Weights of a small class-conditioned image flow-matching model.
Model: 24.2M parameters, 32-pixel images, norm rmsnorm, activation squared_relu, moe top_k, num experts 32, patch size [4, 4].
Training: muon at rate 0.016, 5600 steps, batches of 512.
Data: trained on pixel-art sprites of 400 made-up characters on tiled backdrops, 395000 training examples, 7.3 epochs.
Rows from block 3 of a small class-conditioned image flow-matching model, named by matrix and row number. Rows with one number within an expert belong to one neuron, the router's apart. Each number is 500 + 50 x the weight over its row's rms, rounded and kept within 0 to 999. All counts start at 0. Numbers have three digits each. After the name is the row's rms in percent of the matrix's.
After each expert's rows are labels from the 100 images, of 14848 (inputs lightly noised), where the router gives the expert most weight on average: "colour at peak" is the nearest of a few named colours to the mean colour under the peak; "top examples" is what is common among them. Only what is clearly more common there than usual is listed. The data: pixel-art sprites of 400 made-up characters on tiled backdrops. In brackets: how many of the 100.
# router: router (model.blocks.3.mlp.router.weight, 32x384, trained with AdamW), inputs 256-383
# up: expert up (model.blocks.3.mlp.up, 32x192x384), inputs 256-383
# down: expert down (model.blocks.3.mlp.down, 32x384x192, transposed), outputs 256-383

# expert 27
router.27 090:475367464508524449515531514522506561494574433599468479475564454623474453483500528529454408473537400551460472492452577563514567532496533528446538526488535517540498536461471510463432500579489516532500470471492379371468507554496514515453484551547472528564501550377416475524467429479433422495455545477579421582518478442472524435600564434572366430508496543538513485351524561534484528483461
up.0 099:484388501526487501548551528478590481511428501532422502457500572563492475381387437348476485500475450496533458563580491524525522599582532486397405472388462472470516465398476520597486517574509521550457528503473412443424471520509484547554459471555474558467588537500505585482523532591484423426471507564499454535433528397544475493474537543467564521519461592532464481457449458498527545552586
down.0 102:479524424492466552546438492455462532489469429524526492500513551533552483516508465454430483484429572606520501369447535487534462561479541457498503408481579464481503415503572455550609432430431456558539558428398537556450483526451419592526498474550581456499392510500550533640574562497515529504458546594485536482519563468522525520583589505486528509484435496521464498522416510483503535577501
up.1 103:517523440485521518459545543417565508511531493454484484553491458528550476502354548547451443448462521468479523533445494581566547547513498479532574521492548544592487567460501488442481515499503566397483557477461474555548526470552589450475545538512507528542424594414499544544553475493431602444502553573507520483513442461552536550521534467468405490475494492468476438468595547452396474586430
down.1 097:499543492553495510527381520533484475532556537485602544434499556433558510520494475447491566477501471460449455405548497622538449525418488509496481545527430370487451502502437444573463488619503521536539493566515506504465482545506485552410457460450476435558504440573514490487433521515546480523468496491441564562480459341456473442496590479590574563530466474476515426513406423421493454531622
up.2 096:499470464508537423435456528501456482540543444525353510459399448440422454487542477532473504485583546471583486490467460546482476467543548540470432451520412498568454503634445565447522404575479434567506511389466464408481604503542540502427584582572535559530515511490500556535457501478538495438476554415566491565459552484515459523473517416452429456469464418453498499471475592495511524609523
down.2 098:473481572563543478397480411442547540566546448624446476559378533499504484370498476562477454554511635519529422477513413545629583524528459548481475482459551563417543451426514424540537526568436474459497466497535497587555489514520438409477462423462612628430488455558520460500482503496501413565539507481505491455478543463546441577496568434462502529532482545503500461461472564453414457551532
up.3 105:483550466523548482513544448474457526428454503493560456442446516468452412508507573542547538568486429429514589532530488421477437547464436536464467537522400527503519475509527555490594485557487571561506537447474509526526489516525638479567668489526428534464532541574482551541489544535575525534501477477413502566390575483537483507505589495432459486444517553438576446533487611470549466484427
down.3 099:443477580416560493449416561515461577545485502515510511532541400503499520581462441468480624569610565531519555568456497509496489489525547563487586538503550533543541457429533537395512422514535522551526498468417515483565497478509459502438513386524513480486586458522487441527495414506474584461459515466462490507449499565546435513471448413551535492587432494464525403478538555467503490586411
up.4 097:457600500498496535532589533490497455416444455478473526407485542512519518501532484507505417523496503522556565444540555456548553480407463401453527535467515430543534507437520475470513531512451502460502480449511560624520495462534508538501412545395581485557465415494496468478437497583536421441580432556540555537513590603546553513503511459521577565521574458485453531497609464550489442501555
down.4 096:505472473498456487439549607503528557542524501494548553627449478430413509529499479446508473565544527422520533566511624507510446571582410437479486433508518446500546490435505535519482394591549470457581490439516502481387464537545520481459514491472472567401478449488491483507538410540525550615548553501541478432480509493549498577451528554512508487534510488543595490499465469526502495497514
colour at peak: brown (62)
top examples: grey (38)

# expert 26
router.26 095:532582448512545468508566516611458555545555496548429482504519461532485421503405527462495437504529468582424468474475524415433452595521590536523549525516498517517501446586461607416456547523425492473533577450547476532494560559587457412527520538457472499403580559471594520549442537531474438439531467480507541512629432539520455375498524400464542505480539487458489536457592491522484464573458
up.0 097:563549429511504497464547510520473475498433484523495469397642419489465369575433510431499573531570402447536545509483529477502522481598591605451635495525449511431541505546440516579558421493501539504586453478502544433484473434472535485500561510533474484540486391496536436531545499564547475476422466473502505565493499492467533405408531513495487507498556582500444567609543451527490541498476
down.0 103:507434572525494518446495484517497530484497484522527594494591572493567568423487540488383536520537386444588488508506471543444500459506417570558504483488466542486495511525469462492482504448597452461481506484501410533413482528572524608396529465462504538471460437530515519471441456468461428501527503411515530473471475424584602459561488403530524404538420521446433517435553419534502443483474
up.1 102:522491549457416564387453528480468497517535541515534427568511435525418520590534495503567544597507502554595470536536585465464533505506500411625460487498455514549467492430533537559451521425510455551506542516528537465522583461434507549494462564442527514512491516447419560537592516496471494508517477475480477588509453553476499560493522491589531541394507420518492493446438426469507558431512
down.1 096:434508454586449506500528532581582458552523451398474445463474506551458479629535479443549509498496550447507563490509480537672568436484523498564564418501467513478544501506522501456524457470450499418493460551502593575568490575522497487522564521574468476485558485559588522499401476524433467425494587513418485499486484447495539400569534566483462543486515534469472419393515535479567429426504
up.2 102:514568427445654442559515506496426459540370467544595541450609530493577526548540494502477543494521542536519514528481516524448450485430501513548539582508505476451512554501494465443474418493441435556498432543533558537479597490584486461517550481589551541494514557534593610568556482453524560490519539534418494513393566448446502466430535538482468452573487508524482527456495592425532451504533
down.2 095:558486491499445527490558499638473501517549510509510506532518552492523533388469534455482454560523459506548466480624522452445445565451545516553455481443496471426569465455543568525471515512421546476484479526443533519537482473651449504515503557568451584509575510443429529519546508407540504407492511469540450402438540491481537336585506480488433495573524508444460521533535461439499520467584
up.3 101:498489548459480594523463571545515434443469408471492425432507582580515554418541490500529500490547561531532565520506526468564507504557560477528596561503417508531500466522629473450587498521578535409463539549515525445467483483527567503577542557478522513419499509535419508565456440472500497498515561514525441565459490490423447468555568478537504557536507528517551514497517505460489501555468
down.3 096:540524488522372500451489445443490499514526555458458473432467454528551485462424488488505490595479532449559523420506477408529412515507546469476476498520463488460535429554505452397517557532525482470472621473516550467489494491490500446544505559537530499524485431454462519543453437499535558460438582498569477567619508547508477485532488501522451504498507458422337479458601463545503495528491
up.4 100:508572432502589452536527471470488519495425572411536523595432468442521470463530545539507450456483424474537481389474419516487493605488525465538440471503520599558554513548521584409574491521568600542583545466530444475409569550640444520600547459535530527468500458502451489499498503534475546500422424631550465503484507525574461514441589442521515527578396473542518469536513468503521498387533
down.4 095:499505548583479497469460504492536414549549531534565476506467564454544534495503438533512437538574543525478518430478549467455489558435500446558530507439445483534510532550495453584497536489531449478461480512515556556503530469539535528495483472492532524435452553534443433470470519508463574574469544387465529487537418435487605446512411451534496406473459520374458493533504520433566489354440
colour at peak: brown (50)
top examples: grey (48)

# expert 21
router.21 099:505476466570473451494419482477536510430532625505446533558535484507448529437489532522471444491547399502505512477464590476506553511358414473497617480548573581516505488528476544511484524493441516437527512493573480567520528515548583526502502429547392515545517616557524517457521454462520500547513503495471518540582528523473527545402514480534474430406549560461498555493488572566453492561567
up.5 102:434518506533419538486501594541501439607533557470481468439524610445480469526487510467473491431521481568568501576525474546569538488410500467532482615588561532540417495491462555473502566538515471457469508477478540464639507494464589494552424416486516525418541413555495476579536419609559512386593454447490556411554423452451555566489461466463457468472533521512479484496465494528422573575513
down.5 099:500511376466565412478645543524395486513483525435528397475468565540559455596393476432437530477489366373454528455482458444498498494611454488463490469477493501479465423563494506491408475439434529429495487460460579472535535505588520470525482443409493514530441371558578588472479408404504527547477504447485450460543526582535472569547572519514441566500493560502449493367468594485455520485433
up.6 103:478380541576497453497540469525474570475489456382463480521514426477531567504480558483481432519557462551443495532417467428481531451464509520418519419523496482498475489458406476544424430483519532550415482458541440549464459562496561557487508495557534526478516537553491566451544397448488454412474557512517462512572457503571554419454511523563451590547548408572459508548590460430448517465491
down.6 097:469505532556497473479574538580424492514552496481501479518530528479504491483554473490462520499484430417531522494575453437518464508549466454489523567532497581478515471479509552496486426369429510441506525492451440476525528564479516461433514518456548654546479510461513480478497470547438519457494550445475576473512524453428417563445522482450542503429403450455503402482515549484475505508411
up.7 093:486461511494438497526536403591456535441576468508402418448478557413384434593522434498607482438503550562529477465452505458604405509485498569535555501504506519520520476532575522522450531527489541488588542551607498512455591489568459499581446512469545518542576508613594589575506529544491449442515494547523434479535482460507485479569464463468454520422487560452530459518454505433448478488487
down.7 098:497566515507553532629543412469581538493502516531456395474480471505465546558472455449442531544424517489425505509604347522405483478469504458584565482575493471512504553454473608551404516530461486476504445548428529478527460498545464497502469522512492490521473511508588416425550534474501478557475527550514367486485540500444588469439413561532591551502479510501513489520482492501472529521523
up.8 104:488485485544528571634490458516554558450490528442526482494471589436488501537551476407484512529458430563490547516473431506510573412498399519578438522443517427534470416513393614437617441495525482516564506462454494455432453482468523434390424497490429514535504420488585484518510391530566523528568434470562532515458566538527543440436471564478398475536490434503467517456463444485580389435466
down.8 102:434471513491534559439437585542541483537455583522424530522451469457534570550547542420416476525559438498433534374536519488428427480503442610532504465414559438420469484559503442491506410441465486545536518502451585479532453529443418598476430473471499525497532584530449569469481423487520575438563411480500558462602389435471542550495493450477527447542570578449441455470507522516550334590433
up.9 099:495555468427424460558445477447526449542476447476436540506555487498559628454498485428479507564517414555503462527458488499477554506504478518491487481515512475529488528558467516418539456466512482543474447489548471578508524508575471435437513517479520483519635488479479550552511452409580432481503439496510513515586445429391501493549440485444584504559529436554550455568448437558502525575544
down.9 098:570472540427512480562549418495524515465462496545456434501558595491517514472454530511557443516407525424476537433375431500522500610496525431432462460495502527437470435459563654443593410529470508498515546487468505481461562442518483550471496540543457478521430527551478522488610529413607450486492507439549469504626480447565468597558488415437435439417464479503534495567447500493509491435523
colour at peak: grey (66)
top examples: red (37)

# expert 9
router.9 097:460536539478555493479453486505432590483503496546485439424482468546483560442537506524527555521603454594409484495497532487479431545625448511492432552494542455477494478574509429462503472521627441556517577441498418438453522555506547497465483483465494489441469501496468583459477467401516550481489560615433478463607540517571515508494589449593485480508468455479491472458486426502477526446382
up.2 100:491424382577529485488496469509468401477488445472423525434435499501492485546459437515555517430555535464505476513535574442544477532512518547496535492459530469562500416511465534455428507462388513605491509531525472392500504512578508570516520520447452543551496564583568481546524473482440518449445551495466546563453461489514593480593466511448515460543525458457523464394500463418494439496468
down.2 096:456526469447473479515560503438547401508509487589439487458408513502503432550501510505553486435470528496495496405501393443472486476531516408465519537470499527538623621483495572509579467533391510562454509478451514440522567536500556552608498434495537565410434580516503519502454485503542493435504412506435529443463561571543419617460442624581435449477552466538535462417495571512530451508504
up.3 105:509495468505510508476509558554547470572468510524482446500578465434525438471449546515542470606515487479518483513507496538473501559383600478550511508530471550441452480575577467490564482449627453400548490526478561543493418561564499508429457456358527473543573370428514476426540515502451456496501502563462543528470476518486509514571458589491483544557489429423488457509588464541400528491512
down.3 101:473471501484385457406435499546519469417579508563455474553457510516458453517519463511581512497485400510483492562571602442463439477506467559522454590421467547513607365453649498573504513434504577605589542543508543580552518668546534490504392522542461536478433523428400531453535453473516465483573556421456556526530507504426578474441483587513467442526550466493506415485538555573506524494462
up.4 099:480440589516446500448562619541468456498487462486561457539491463397475556452495419570432506485546539587520468543486506428578586441456515502498503445589516578510575417498490525502526501507488470465512509382494527461502622448561507510444463560583522509487395528524484402533588588497480503497547415504569424480396588396557523567554502451499555526493424541501576556451542499538530530468454
down.4 097:435487489571518515488529467546449535489433620417518505538477506531487500506477609555395517549580504488492461514557436466558456496528537475567557476505593459588451532617572541454499550507481525572553486434394578491514527441509473473463433538464433563445475524462522441425540512480554468451553531489475514466462503549472517513477456485435416504501522559489504516597567540466447554458613
up.5 096:566501501578485454409575450432416518428459486437507425534535445457542453560470499509410530450607576471429539458468509526487541488383496522530533534346546460513458498505537463531507506550474491495534499645502508488514545469520438612571514595572507411538500524525461526456470518476508456496547515474511501603598557459580579500522483542466510490445500530534453500510528465559480398489480
down.5 105:600494537583499461488543503474457525392542511526444532487567484459471518488517475483467587519430544491470454504470542523515488512477484474499510494593499481456540546466495518437510491420367501526453514507465520322479546496495452496412515547524516490576481415624531501532562481603535491444551523486548516439486469488519467472445540580513485587431447521523497534450525508476459543578484
up.6 099:473484522462518426495449439579605454502317466599573522507479493514443386429555521526416618441542513553494510511476446527365464436464448519550525442453434425567513532540439548522458380468509463508548461425563570404501468496444467441569479460426551447486490560568474496480472497481536434481566515541577447456466493544440540499473461447485492541387479491462544422511533528441528474481457
down.6 102:546498502466446505558470521482520517506496473545461534460560435540407519445530468601544461379440508524564517521537597522426640518624487392446491490537577593446495427480505515451519464518455488485561549592415456529510535533515566376423500522499511460546509545524457565519378477641474524515510455535443434479547491531526490516459486543527608386466515478542477423534447452594434483517578
colour at peak: brown (55)
top examples: white (29)

# expert 7
router.7 097:420454451543395471501516491421463419531549462478537469549503445459489392496412589578517486461619478527513525480565524547586523517479438448502419438553484471604430440425400553504532498469562593479466538413493463453491488541463443579476568465487528493503540512495570430538486446503480547439523544454497422560569398487497462532436621475462472592533492500448512538566458521458558512471499
up.0 098:473442476578445463552535400492471609461471545542484469493485460506489505597483500473466449510546501540494507540458585559508514509533619609602552558531570513388521518440486587555525556508541493431502546511439439454470467414623445560515525514494493562514520571472559460496503499521505500532441470565549538516580528531470508533485478447582455499462540556538450488461510423545576533491483
down.0 108:505472405544641443527508440511512410535487397502464494513522535460403522540623507508438570446484505442528462600490545532564553540530450499430413496499416495468502503563480431515516508524372484516522486495553508541438480514548493551558491555506531490473459578528489543516503483475493586471496471469436422609519469477585397461477529465470497478503434448460444562496519563427387530528555
up.1 099:484499519524521584447474470493528471492553470394550449517493518491512574496467529495526478507546592473499451493508546518513561414477541489550432446434474463415472591547484481456521525448451578446425498492382530579430457421473573537495488453579452371402413560499564458550568435486399467672563502475525399466489533491583539432585443511486537542465433609546418461434513511513465435504506
down.1 101:470512501485433475469528418526445471547554521607534553525475514446419543485511448564634509485480457524556411459524551422540453475573507465521461484613420476510514496477528508498378517504450497507461523543440438513571583547478540438505471503520472451487449511503511582411484488524552471506469546568496455516518511495463524588398566507446477601601526372429471500578362448438327580528514
up.2 097:544466460571481641512502551547484495543537459540531583437493407601485502548465480457536569490471524438488455507480507561560605527466496522509468564528460420428533520555441527526464503521437454420635527428573509449493476504512532502514596522533477489623492545623517550503496525476457526571500568528418453522531471499484445468484551469497597514530605552517535484428440470473613579435443
down.2 102:394572482519557498496474502515570518542570538519491503478508459422541499453551438503525560439392514483491432487491547429556489521496505421509446493535481486437493312504556565540500530541467568518491495592461444406509500483562438500506490518491492482460421493501528357566530498434575565417527478514485519496420489474487474523636532460552490614534552461524424481395505531507495508497494
up.3 101:529550420551493568473516468471510478534491602462468563464565528600530572487389544442582504487508511472462460491493517454527435422457521471510526559484474423547566503503513579493503516529522520526551557427538534482466487466412440557580535467471438511470533469555435425504464617482533457506479493455446489515480462427442544562515380582487490539493416460510438585540449494586520520435591
down.3 095:434540520540496468549578491506515453602522536523475418555528472498521451475561452443545407623434445539514488457505549468523478476402522567504566493508492574471478502491550468569468456486502500476532536445455556539483492491619498457534442596507566451567526480480499503444456537605490463547455670570545430544591535538460456480427525629509477554568578546482565471468536530516536497487578
up.4 101:411529481530581464467421498466497397496469566447558418548591502475456455455574495535510452489431538609497520513452505593422600480518476569412583547524552470492610505541515476447585447522553554498484542538517471540397489535473487451558525512481515536465460527473516547472504511578467558519456525400550461534581497636529545485474498500492467495536549410563473455411563540505465418470548
down.4 101:618422604479504491492503520576484509477406531543509420500536517520424452508560604569441605520390546489416559473450553522538343542463451506488372474515379504465495586452471552450509514597494468519533607533557500420441437474482525483469483509550510570446543529536559497454459534533459585483465455555443503389567543477500366485440530497521475587503505505606482585575442559553532493417483
colour at peak: grey (54); pink (41)
top examples: black (45); brown (27)

# expert 15
router.15 094:491506467504487464463425516579545528555509531486515502451515522451465464425504442528451481551542434434466535532579506616596625453464450484456615449426488577436482421467481492467519482427568516554527485549548555471474613498391625512497533492597572568553557530510482568506522292450503471496451504507427431518594446465494477486495431549415421583516476490626505481519471383471464579585468
up.2 098:488510513515453466508537435609501534574503454478518413419517630434445533458443435466472442481484524410495519478578399507532450521484477512550450543492436467469363542523492559471513526520512530579488418534457470527609428539489449501423490476460483618460495563477530474521401507567531559571454543545468521509543433554459481544563463469464573518533439432504415540538491565468418537511557
down.2 099:489447529587506548589497484506497457507585479452361534468496562527422478478449545442505493493494520418536542439586473592541519503489531617542481428407475538432503496482410394454517528523486472551521526503531493564525432551485595560534500479511433593525519509477494419511485473473512527454447417511383458476484432373552508556496506441503442525484488533515474473456560465439379483559497
up.3 106:580536472436484486517542559472531568460516577522482486585570494481492557412587496570512513589501536521533457576543425498517465447442524502513476481539482566474601525569481549558485501448538510531554473518534510495453519562603484570516518556615491457509545508481552509626458402511533487440466412409491498474494415581413541448545464497539507511474562523536495633496459467518415475513496
down.3 098:635555500505496538558511460510548534545508526481541477486598565497453520420430435582507441495401523516528445517450475457546525541479576471524562557466466490546545560438479518518422448541496479462505568482485522483434445565424551494450565558552489563467494445580515517538465511510410451568501483490540430532510421500536474478508445536500471436517455446493474564397583438503517443556468
up.4 094:548481509505543499483456540495513546498530401435474519467514459436535457521469510434466501516464523437555490518602504511520490515487470458519450481507502408552512539558470511446444499481408468477485469583433523513526446533591499537453507524498465406523540566574417569574552459521527423447485453539533426515550489471533515523550515547572438449492451415499582408446558466545557512518500
down.4 097:472500560512485438577555521525497490497513470426422471552439464490565558614411597495527483605624538567426520470399439443415547457526536521543513458521466416497522466532586503566462441518560409536454505439485490498445487507489508486543437532469467485580470567508514548520585503462462465536447498568363510463579409469495495529472441464522573492502429499425469480472501521603495449495401
up.5 106:378455474490495469566462487391449403536513476446470508522586474480398379610475511450530478455567551489554449571504524505423467385548476487484541450597464515450531467499620481533485541522579480442472498510603454470515518541480479505554544411488546440462441512467424578453408561564471506541433541480415510504517476473627467504588488461488521504557505559507539486446550515449575467520549
down.5 100:489433568509521532485516472415528509487528481446450427456586511550517425528491468544523429570532418532607599550446477463477462487542467483494497503458525489497577503546442503518480522520459489573518531502485441502570491498590495519453538516411571440553458510494512549534563476480488569541524545463480559466530489460501471511499507494505545498480541481574355539477481445506494495498598
up.6 099:538528456429515459562513502487481429468439458575439491449538513518516559489480483407428463517508462527546619525490517559493471521588491440432459512540595518422497443500550561523492380526516415482544543514446443379531469441469441495459514437537471537544474446489553496529516426426537569428460412445489432573612581487484560518434451538559528499534470515437510495415522463420494464493476
down.6 101:515522513484504429459514508516500526409506508481520484533527464484401453550504481568432498459512578529434405573492618494536534585535601479526535476482593492491581499465457479564486551535624577497520533367527406520508487523476622491489493545491484546477492449565460377452588480388396503562534548419556501473572439434576479456546567467537530527522441428561479519522385503523473613565585
colour at peak: brown (66)
top examples: orange (33); grey (27)

# expert 16
router.16 092:557468506546424487509451505468565498502433404474493481511587496419493542505515396497472505464458509542607524445543566542558568537496549423539484543444500497439508519547489581428478520464514499470584607417476450511476556500413444576502492501504511600552549514554585460417509515458483461556384468501507451475493522448571431504536448409498477418508575528492496577596456458573489536434507
up.0 096:525668522424562487496467506545444598549503564410435463512525522536474515467553535553480579409474488504583464497538435541516551503495501477520501585470563474524544494493467475517482479532477477540485498522520492559508524454502496497527546552442441503534588441554504539393464533492471490567424474440516538585522498559561528567545530480583475529609447502601589489420525451531550461433475
down.0 101:564491575471504508491520596503503480571536549499549467577555581565548491555493490515496607543452420526536484468509491468500483419455531449489587486424627423537583496498453533550445435463486559536462479427499556452471558529579517440548526463579586465503477451457557427487500534493574507521448533489506618428455477448465601499529482500485575502445546563465465538534545513544574546529580
up.1 097:427451527532500559518576538465558515575426435501508510552510537573417444525494427508464443445546431484552394466574497572510443508547435508517454503394510566534438475491434481437507514519452477507513482499571489454446525473471466426505454469463486608572565508513467519560542532317450491499478484521522499532480485535492550549406539479530507506530490462472438531533574526515534499486505
down.1 099:505462449552544449493530520537531542508504498420566597486596438529469473514569550417471524547476493419577566580487550560503459473383490433434606516476473485482463405530559435529603543388465442484556563526417467508547344469538483462497504477472562467492486494531475506571487500559401537457566435505503411475486583505407547514527477470448595449515443511562548594464449509483470469481422
up.2 099:419531571396448502488488503441447473522565539419509500568563505441515534576459574487544447414393570540431574511469537598470527526519430465550488490593488446486523601402523488468446458521477493545559366512545505463525459522571456479516543505540595462469456600501506420472465506476498585511595398443558511423426528480520535567585491447532448540478444511414490505410510485518464419538506
down.2 095:508366496558526489562505585536521482507405458442516505518590412460523459527404462488459503516550437549394544456434447468424464499498562499572510613511445439540526533461551431494519486448451424600452541522586540448584440441440486550564494492428412543519567468523466567491503541468490407499574503513455429599456477521553534554504475534559431478555463509393575499474491481500496433465462
up.3 099:520487568472464554525547441507522493471512461530459623478438439498513569418460605508474550422432435517493447528511536544467555538482539482496528525462515444489523453644431508488557508452524503541563477538573554510452490538546490514517462528536539570572552556448452463458433408517512417455498447461539449466551552533497528513489471413459546606558488544481521452469572459527539553438369
down.3 096:444472462494594544576566496477584547485458523523597446454462454478468439557531514423554506495516483421411516348579419495561531498460444476431518541480489504529573397473534467590510475471502605449481563483515476506489441526545523427442505554462521406502565428491505481611496517580501552451471508476396518431524507436482469525503473509492450573432512485476520485357519538543538509567452
up.4 102:517487461492577546460442539474495539526514482518517568491571489488480444497572502549488496519459494457471521560518500341524510431518595427475520539523584630505552490537475567416450520454507530556516461575490501497515418521511444498519440458454499515481505561494391443501526534467532472524521527625535573463561458614572502475535485525575512509580570516452543505519568462588525499517421
down.4 094:496563503404533539499466530547437531477488446498509563589484501514489433491522466572491470443449518525565453532469421509486597380441500464407602517522472550526483493440460373449504472576480560507544456559547499482491522483573503505496445487479454454444423454586490572554515545540533511624539478573484507573561561591427416523565474488521481386505530517497504557491513433544550418492518
colour at peak: green (43); black (43)
top examples: green (29)

# expert 29
router.29 093:458450485548493489507452531414485565507497535396486431510540533473450479486498489443474487526512334575527571419456424415508585491555501445516420491369526559531458468472498610528538503464455453408591656526470607514576538483577422574505494498523528494564462436390485631461470499426540530575420466484511458495457495499436474472497591491437523469593520515508494470518459553492523470522526
up.2 105:438527539552435481513525467496572533566524511481452453552546506392581520576491484497549470533442470480433520606481446524558553539504511454492520533484513461451541538532495482580475470497421513510542552634441528420523479459509405453475547498418602422508504592476483518499551482523549373507497498547526380575504558476483549516417469512505489552488499528497381587535542458416504556485527
down.2 102:491504574379459494532514470528454512489545440493493491469521472522438549503457503465446498583523489407426518566605504458516488529628501484534447443522447437527555404437537443435494567454553465462522489455448459611452419519520500447541520513498443500561574471483587466596590430429481517368455470610452496577483445521540598441535456498548538619544482491473503473426474511443520462572456
up.3 097:463472467484496482529515453564505583443503492547484408579462558482483524466427454527481515404435509527513471431471532435468480560512549482642553474506553460468383467537513494609575532527484544440467506499482471430499496545356438484483467471539486517530561469492532495516513566521484561511530531398560427581475555589536473510461538471529524464493619537490477446501567541460421548472464
down.3 096:480449543396512526531575509406569446510530399433481469456556543508520502538518509492487480479450522513492536460563495470475405544412514505550545557572525426547446566458497582518563411571503535493554524357460526484576464568510561431568474464579487549446499544539549554445491440499551507608477475434488486440484547429498590495462427394535392541591478549453464476539461552483551536506520
up.4 102:495543560400547441492493483443585505545404461430509541455618525460533518584486449448489491497643481556462433573471529461556523502445409488529500528567604530488528519504470514480473457508487532406409605491545491482497435569439479513521418384548434492471578490437549561583460406428510491513647442470540478485487541490500421511530522520573465449486515427510514501459496582532561501456522
down.4 095:428502570477418488509585445496533466552534560514445459442458550570553505471511533508426503485506510484532576463471539454445509525591411534502464474573515588411428578501544533374494480468463378553479418497479468433543487531507509483462522536549521497458461484436495545473522463544516475490394487560516573512460494543532532544474585351500623499468488514499531614544478542488462497568546
up.5 090:535593490512572508445536437413525526551591455512525564502501411566503551528487500564573511434576506433434544443429518460557522493556505498521623500544535473523528443445477549532485477442561522428451506405501493454500529590494473459443510527565525440385459565475527363479545424527522551534483602599515456473445434505470524475502432548486546499460461530513410517520491455485510511474435
down.5 102:441584463507537549578556514479526551478537517428526447514470503552513499517437612539485458498462498437509471502443519522403540506550554415498484458506509470485506450503530558502558477496436479466451551436374512566530518531530467461540527516502556552469580544495481435455558549466534615449504531491583488578477514468520521524518561506543445572487534539437429454562444610468380491538433
up.6 100:473512475542500503524512509501443540543478442522555475549642557492567451566539491531460467527528438615573522417466381405483538460434505477537523503436544502492461609544507526549539435469555476558478458473458475495424505468551452505496478541512389418477426538471515536459511545549500520461624504472664473427514452620592572490537588512480517565523619505569462522538500527489518522599547
down.6 097:456543529559545512567541505564490510525598418578461514441431429520576493458509506437458480616504563417518558478460440426467506490552497597478549561475501529540482472544489413475518478460509494491464538535505467517539527431493549498540557436565419529453495543510556449513503426507497438528506459347558407470438493505599540469533536475493430466464507508489588531325504585534478536503510
colour at peak: grey (64)
top examples: blue (29)